python train.py --model="multi-label audio tagger" --dataset="simulated sounds of rotating machines with and without faults" --n_mels=64 --input="log_mel" --spec_augment=false --win_length=512 --norm="layernorm" --mixing="mixup" --beta2=0.95 --merge_dims=false --steps=27900 --final_lr_fraction=0.05 --warmup_steps=1390 --weight_decay=0.05
Rows from block 12, named by matrix and row number. Rows with one number belong to one channel. Each number is 128 + 24 x the weight over the matrix's rms, rounded and kept within 0 to 255. All counts start at 0. Numbers have three digits each.
# filt: filter width-5 conv, dilation 4 (model.blocks.12.filt.weight, 192x192x5), inputs 96-119, a 5 kernel for each
# gate: gate width-5 conv, dilation 4 (model.blocks.12.gate.weight, 192x192x5), inputs 96-119, a 5 kernel for each
filt.15:111104110119147158154129159131103088116117179089131110133075140118121098165107122120102137140118150093143131130140162098147128125135125143100123082116091177116121183181118097145155166135126087100148104144130108143093176092120167121101137114151078114147147151101111102149113123149147122118129127095147146117121128140119147138164105143160116169110055168121133126
filt.16:092092159156167169120154111107118134148153151117172129140131122141104116117159076137170135059162128160103086098118160109147123115147134116115150152104118089158106093116116118112118064079134144118095117134176125097132142154148090139146118133098164135150122135183123114109144096117178130139120097171139158145145143130137113089141130159127121138113154124097089150
filt.17:117128152147128169108135156138121119133113135134137121102102106125109125099146143135126100096132131161147150090139073106152140127145108095141147112145118100116145126175112127089078133110162132104101107181112119122100134151124194105107132128136125121101114143119172136097130146170097104161115148101123115081110142188109112181173125141092146157123120159129128144
filt.18:137132112123133119133149090156139141134119114123127126163132136122114101151139108127130122136118143164095141150107142117113105103150140137116167092142114139124112134143139127127166157135133120144144168092150137144123127187121112116116145136136099123143117108111138119152145148099113130159075091109156164109122140123144124171096105146147128091143125116112138109
filt.19:136114129155138131119154134104131174106121135128145111138133175099141083165129090133099138135131126124136078106118150137127103120093169183134173090160161124121159128118140122130086101153112157124098168124173099098137125110100102160104138112107165159143100129177110148102162155128162127157143116113127129127165112107142125102158141108090130119167155141137100157
filt.20:107106174093160101119110143164115123166117128108156127116139079130136133126109166132121126082155145108108123123135123140139178056177141111142164155111131101119111160160092125166119134085122166135175102134125115152140129124097113132102135163122127179131126154134105130097112123123170109153154148119129153164119114138157138137146109104183119129140113154130067143
filt.21:140164133139079142145097128088191101152113123147094141132145121142145151123085140110170172096114176125145149094139071115102077135156165095094145169124110142117169129136092115169118058149126126110152123103134142069094144148079130090113173163117132188136081148145147121102158125125096126126074154163151114129144139147145125190122053128119133140126099157132158134
filt.22:109098143098128088073147088118113095150100105170120147101145147113075101128109104145115114110150123140120141123104121121131121155155123121108097122117136144144144104121095105102138106121162130110163144105152134122124151104149137132129137134069093112106090144135101151150126103114129117118125130081131130182135149131107143121150088183133148126154161178139158125
filt.23:132146086114165089139148165139149103101126175122116114156121148148099139116120120134154167152169123124067131093129121153155141180149061139154089115144108135169133118155120149129133144133134131153135124096147106134113121100121116108144126099126159106104171135119102131114166155083104145091122135117131095122157144125142151100110141100166120135075134133153123137
filt.24:120112100131105098086157095161122079099113135117127105142129116105140097130161153091121131124097093062111096116156103095126109124090133166091145140128133146114124102137072125112134120180135129154157134148148149114131148153113160144100103154111176120116114140127133093108142089141119101151117104140148129137147141165110122138110126121104129127105094130139162132
filt.25:115141136144137142130111138114153130146103116119119123131117147111137143141115135112156137125108102109130109118135113165127111129128084131122133117092093089124143094123172127131122096138145123130146121130135115077104115121085134127106096107137143127125160111098120117103122129109177137103106131123136141133153126110136124138123101152135140147161155163135130148
filt.26:111142099144156122093137137148132118103130174185092100141149185106104143135141137119130153162137127153088141105125116125160107110123101100150104110162107073128137150137090117139101074157128142168145144127142130147120115110137144129099129153079182090157156126072178092131106123153122150125100127112145106136167081107142164105141163134116067168151112164132136119
filt.27:137119139123129116108129133117120160167111117119116151114112136076158102149186138117114105142168134120106159140129142093160137125122109113151143097111135139134137132147115128076180134149114114066126145118093131133131094112120167114178124087142153129123146092135162108121152100169132105109159110139162135135081159134149115106084109138124152117186151140096137165
filt.28:098157176111138143129142127134104148115160153093169106118132079132169134119126065131106094100149120086151109147100127117090142078116142121133127111154119095170120120184164082173120120131139132109145131126162103141122111106100136139127105091141142115134109137108104142138114163078112163136127132113161140130134125106144108093144105090195143100166131126152127153
filt.29:139107139145106125123089126128106080135082138111126148113107134150119153129132126116076122153094133135143174124160140144129116084140115096122146109124133116067161087139133153144141137126153152113124126175132111108146120101139142070147134117150124200123122173111141132147103161124130141141146124139120121155132111124137140143164122119093065132129142151086132136
filt.30:107137108134140096157089156144119110108118133148142078147174129141147122139117153100129092134092100122126157102140143131121112144152091172146116139137139145103138159126089100121098122169129113145141147137152110123129145137138181110105144114109123107131165116139141113079133118153092131112118144134122094123100148131117114100135098127126092173134132105117145127
filt.31:124180123137062159085146149179139134153105143121140132145120143134176125104147124139169126101131139115140138164122114120092097172157113125114185185116132133121163117107106123131126084122153140126102137098117135131125074108144096102156154144093156156138082168120132143130102186144123124137133123105175135123145133079081158130146132100111115195115164121082130136
filt.32:137128125128113127137120125162151169100110105128137123119075113150132165125206167115159149109110117137114130126120165092110158129164149120095140107143120101109111088120118116144110097155148129122124113149151128137195137119117137101133115105145095137125117079079118104100088095146130132121124138133154138153137145171154086153146127119085127139142116156107094109
filt.33:073178171153115148110143101120056103154138114142143133143117099140120149114127158135122129092107083184183151185114118126170136157088109095117177171096108117104159133124126146143125116138184103174063146122134148144152130093163122063095148154105084118154142103193141122150114180124133119146141110130111157111131126133131088108147146115128094143148143105135143148
filt.34:121088151170096164112123120166190101178132113126117126146157080135109125112114158112129159135083099160154098208110128163120135090119138160077172152126132132085123119170133088162094109149111105115135105128135095141098135147128102138103154093161105109177141145129111122109139125118123121133157149086157142128123094114161123119138106145106158132133133095108096133
filt.35:089146141122099092130070105175106183115094098106112124131168115128125160153107099142121154125110099131126196127109134091128115130144146070170148144130113106114161162121148177141137119122160125108122122123110105127109172079146140073117146157113164142161140128120120180152167088137127100087133162128107127137139137120103126132097097095115126098123129155135126139
filt.36:174176124136154106147126171107073102141129165182095107182153111190141132123104149089151119148125137142126123172094141127082144120079129142061151132157106165131145080104135128148125115142147112095143119139169140112135126137092078127156137149142131164141120135131140137130133120126119127136126153174126147148094109115144170103090164109129133118127165153159078127
filt.37:161154125124111119133137126123118132128140117143147148136165134127115139144131102124114130140103132149111116093131119140114150126106142099092130111115110130141133105091111160129118129116111100110167136130162120118132153103127103134142103128158144146123111141133125153149172183129152142148139150188113183168165162131135134107116125159145107131146158115116139139
filt.38:142151156150116168164122120101147141141128156113127096147102182166156104138151136128140121141102105118111105106143141101147172135159110133131134150133149120133157101093178130099105112149171128148120138162132123067103114148150168173140117111127123101144179159155161104139081129119108092089112155138134080125137113095097132123136101174134162134104118091109140151
filt.39:138114146148117103146165147145148131100158128108093182112118103128137173119125137104175124147147142104125162117128092130083135079168084111164122156129099129157105119130105147085171132135137117124126104144125129169130125127103141108147118155137101165092151087139133092146128113117152120079147136148110139114107121143138136148087129108130100185094137146098142118
filt.40:168134135131145154152140163141150160134140129124140122138107132145098118112160159114130115092099117114139070102116080105176167125145147171147105121173155150124122147121125129129130111137149099142105094135140105129092119117108152171123152164151122158109106174169131119098099123128116144124145134122139082125157132142077116132149131172153116134155109104129154131
gate.15:097163121144158145127164113158111136113172109167068116138180135146147131169134112112117161117139097124097135186115137100165085119099099137141088080168130105105134154129153142164131154150102106124144155116118105177112078146131124140113163129111123107113116116143094133144129121128116129103141110107140120150090117121131100131109134140124165110142146105158139125
gate.16:122130152147111117162093128106137129088110187149124125178120189148162149170096135095128164112119129107116132094159173166083118182090105134141138128074110109168160127114118165133195127094112164118141127145151152102108118161117120165168150143109126129150082098169124103125098115107144153109095133130152093092128109155157118105129155156143083156140142122151107121
gate.17:117156109102190159144140098178148112102174102099140148142167153116141135121121160125132132119115099163154175112139115090095154155116105157140129115127114179149088158158167153124108128155137117112167096131133138106103124127114167168128090138169156105087131128108130157110139119106124091137111103099148103131107152138108102165158114136125092128161104135194134155
gate.18:154124099126144117151133131151089145115137108123135142102156168134132125143138098148142174145122099112131078160154113092115156155143116112117164153138123110136137169124134155136117179149175104076115148104109135134155145141120115162135100129166115076093142150096128131160158132145133130102153097118143159114123158136117087139130142097132129126152135143143151116
gate.19:094128113098120168131136118172121111053132071143156131120115149092125124147143134177119152119107154148112155104125141122145128124136160150112130073148118078117102144129185114171093086149104139114089129133141087120148152163126108167084190116077107090161119113141082118105127092163106091111119197126122105119137145130060175121141134117092142098175131142181109132
gate.20:155120129166127091142143142179069116148096123198134149154150152131117156131136098126137128115085125102130172135135121152099125179112109125118121141150098099119120132119147136147160109097123127139104149126151160151132142114127102117135152101144092099115109122142159119110099120132101122093175156116125127140138118105078131169067153174097140126144122134143118092
gate.21:117169139119132111160139103150152144123115121107133165216120125127157124136112120127160183101091116147099136111132110159103130118126147136175136159105123091149105133093181157111175093098113152142098136141108146069160124145154104117162123166092130090137132124133109112120129123099145141140110155109152122105120117144122091141133106104127154149099192107134092127
gate.22:104132118097122123089151124065075140109118149156154116159128083170135074164107110101130144138139118139140166122153093116136106103121116093117135178143127133142104148116173133161148113118111116122127159114097176078118115123117129129137161152109102099122115174141144111149103143119150132049152160115113130147138132099121139160105114123147135165110149102141126080
gate.23:153142137161123099128153142129113081149106177109132191146135137101155147145120146100132083138123107078131144132165122135133114109092139124119100119139144159155152122149140117113146111118040111098133174131129167137095136155127139119148097121148127071102142120114147130104096126117125115143164159116145097161167109072089156112087141129125197128127150148126130096
gate.24:161144160168128105101111118151138159151135118144101115136115131139151114129160126107140125178190121151177161124139113128142152125146140158108094121139121129155145122126080126095105084128168130130128117142113091121115131119134127143151113133113139138126095162104152129130148112137132118101150119114124088092131081107170101161162142145124166137149059127116129126
gate.25:135100117123135117107117108094118139136089128066136130106115132135159110102158129109146113095108159136140145125146116122080123127137115095134119097115097109103116095137126113136148128132102150123140125120116119092129124124107131093120127136119124127148113111114122133125137147138103146114089132111124122146152146151136103104111132143147151114143185157174154121
gate.26:151162116115125150092099139120107185116174123154117125120149144096083157143125137139154111178099128112099156097099136091089124141148150109163146137119173081105186103149166154179128081136126145166151100157092138093124128135091141111083144152131065183099148156124133142128103151138125160137136122146146107134128162114103123116113143128133167101129136142132142125
gate.27:181108105138120117132145171126142131117106129148127108183168155164148189140162119094172146128135119085125120134169136141110092167113088162140145131129125089135153093125123139117140144140113161099146130102127151123149159159106164143143093146104130101117140127150189115119108111107084178123133121125156100158144128085141116117123150158108106128130131138133134117
gate.28:140089116119155126129118092155120087108120107122150125116168171137141116153143143130154137134132150096138107161159145135094172095128114126121119079128118104122149145177139121158145121092093185145142136120127144159145135174130156136136170156142140110090130158116106149125097150086149116090109139141112126122129141121142145120146122122121107118164105156126117132
gate.29:167178097148172157153144156142120082184126128178160148158111133162111166163140161156162130144130138138126143107143081096147105117130133123115128118147151131113146122131117151122145113097145121153116145164089145136144149146142184122131149149131105167129139143120130148177099115116112125110128137133145113093090132114125070120104092142151111145104094128138133134
gate.30:145135160141167089122132116128170153113140115109118159154139170174162162157146151121125102103100142121166136118154165131118107086168135087134158138112112158159132128115139158142160105183146141135138118125124136120138120089148140097126126095148176199130183155160150136139110130130175107111120122130127101146099087123103159127140157122137135154165148119133105117
gate.31:133083160142161133167124177108154099134124127120174139190121156137127134188140164136127112099146128112129141101119146171066136089127123119072126161160163168129125123167097109141168143128130145138128117125119143082076143122138124144156124125132155114122158148176104112193141105115152116137111117129140170132160087144118118112112104098123129149152107161108146111
gate.32:144153120120132142134137139130125166127088098095160121164110101133093137144111098143120121137152130132122141164107177101085157131148086098122179123130140145128164122125113164150137126117133092144156085134165115070126114123107111125143103131151151118092109122150154133130149097170135151086125146133130091131098094160121069115148116132082162125137136150179111145
gate.33:141140153104102171175126104101115116178154136179166154132133180139103144154138128129128090151125111138090158130136120103146149129097128123137106162135180086134159095084119144161150098119102118121167182112118138107152122134112109124121132110112151106108125176130121175136108083149153143138082119140149132117101119135121116141089156135141124095125113157136170165
gate.34:157120119102159123143101128162155112119151114149177114138124125152140130171128108123133131131101093145095129109138112130098193099163114129132157131115155131099133120135122140139074102126117085158128110142143120106122131122162167159139124108106100111140122160098172124115097090133124093136110146100126063144107154134121149170129123120094151140117104142113124126
gate.35:122141149148119136150126094160098088125129116152162145082099154138168147134152120150123170100126135150102121163105139160116109149130127137142136108084119143143089117144140129164171149161117143119121166115168119193130146124110158124155091104158179134147095191138156121099086123124139139132122111101118155119092108121119153113095113113108108142155170088138140164
gate.36:153128156129160129103087110158160110106112129122151160158108144123145142160159109142117105117128143120121140123130116150100088116115140128161143101100145092131138116135142126123135132078154108144143142145099164127148127155142114145157117109128189144097153105082145170135163128140124103175161144140144091126171134099119163136146095150130105145133144111125132115
gate.37:099122114132136109086150134098122137144108134173143112116134150119146140146118101134111131133122098104133162169120107141150116107142108127142119139099101141107117138168139132124127109150143153165124168161118126158148118132163102133168101130125173142138183137135162165146201155156162147141132170119147111131173156158124119146130139118101146132122123148152140095
gate.38:101148144143103108099090111102145126109137148155175129150137166173174124105135111139124116101109105143146148130142151122128103121115091108155118144138120092130106117113127131115152079051156140138121143152139165156137170179172163141149138107082127127109123171140164126098129097101131143120130156096150142113128116120137128147170152097127141151133137161153131099
gate.39:152106159110172111111089156125140095153126121139143154138129148142159123145123142151120150127120108134150117108153144115149160120134093119124110111139122182107115159118118135122071103123124143135135144146144107162100144146125132168134148122101098130131113131131147161077120141129076155130127168080130115104105138145113106151150097099159107120145149117111102135
gate.40:124120132140196185176140101137134161132164131161143111128140124139129122126153139132159161115106123145123109124098084104156128167149153123131131128152136134154127110117137135146139083120145156143107129105130130101122126106149115110193148133133154112129129108070141145171115109111103136140144138108145123147124116146124113114121135152152147153153123109133109106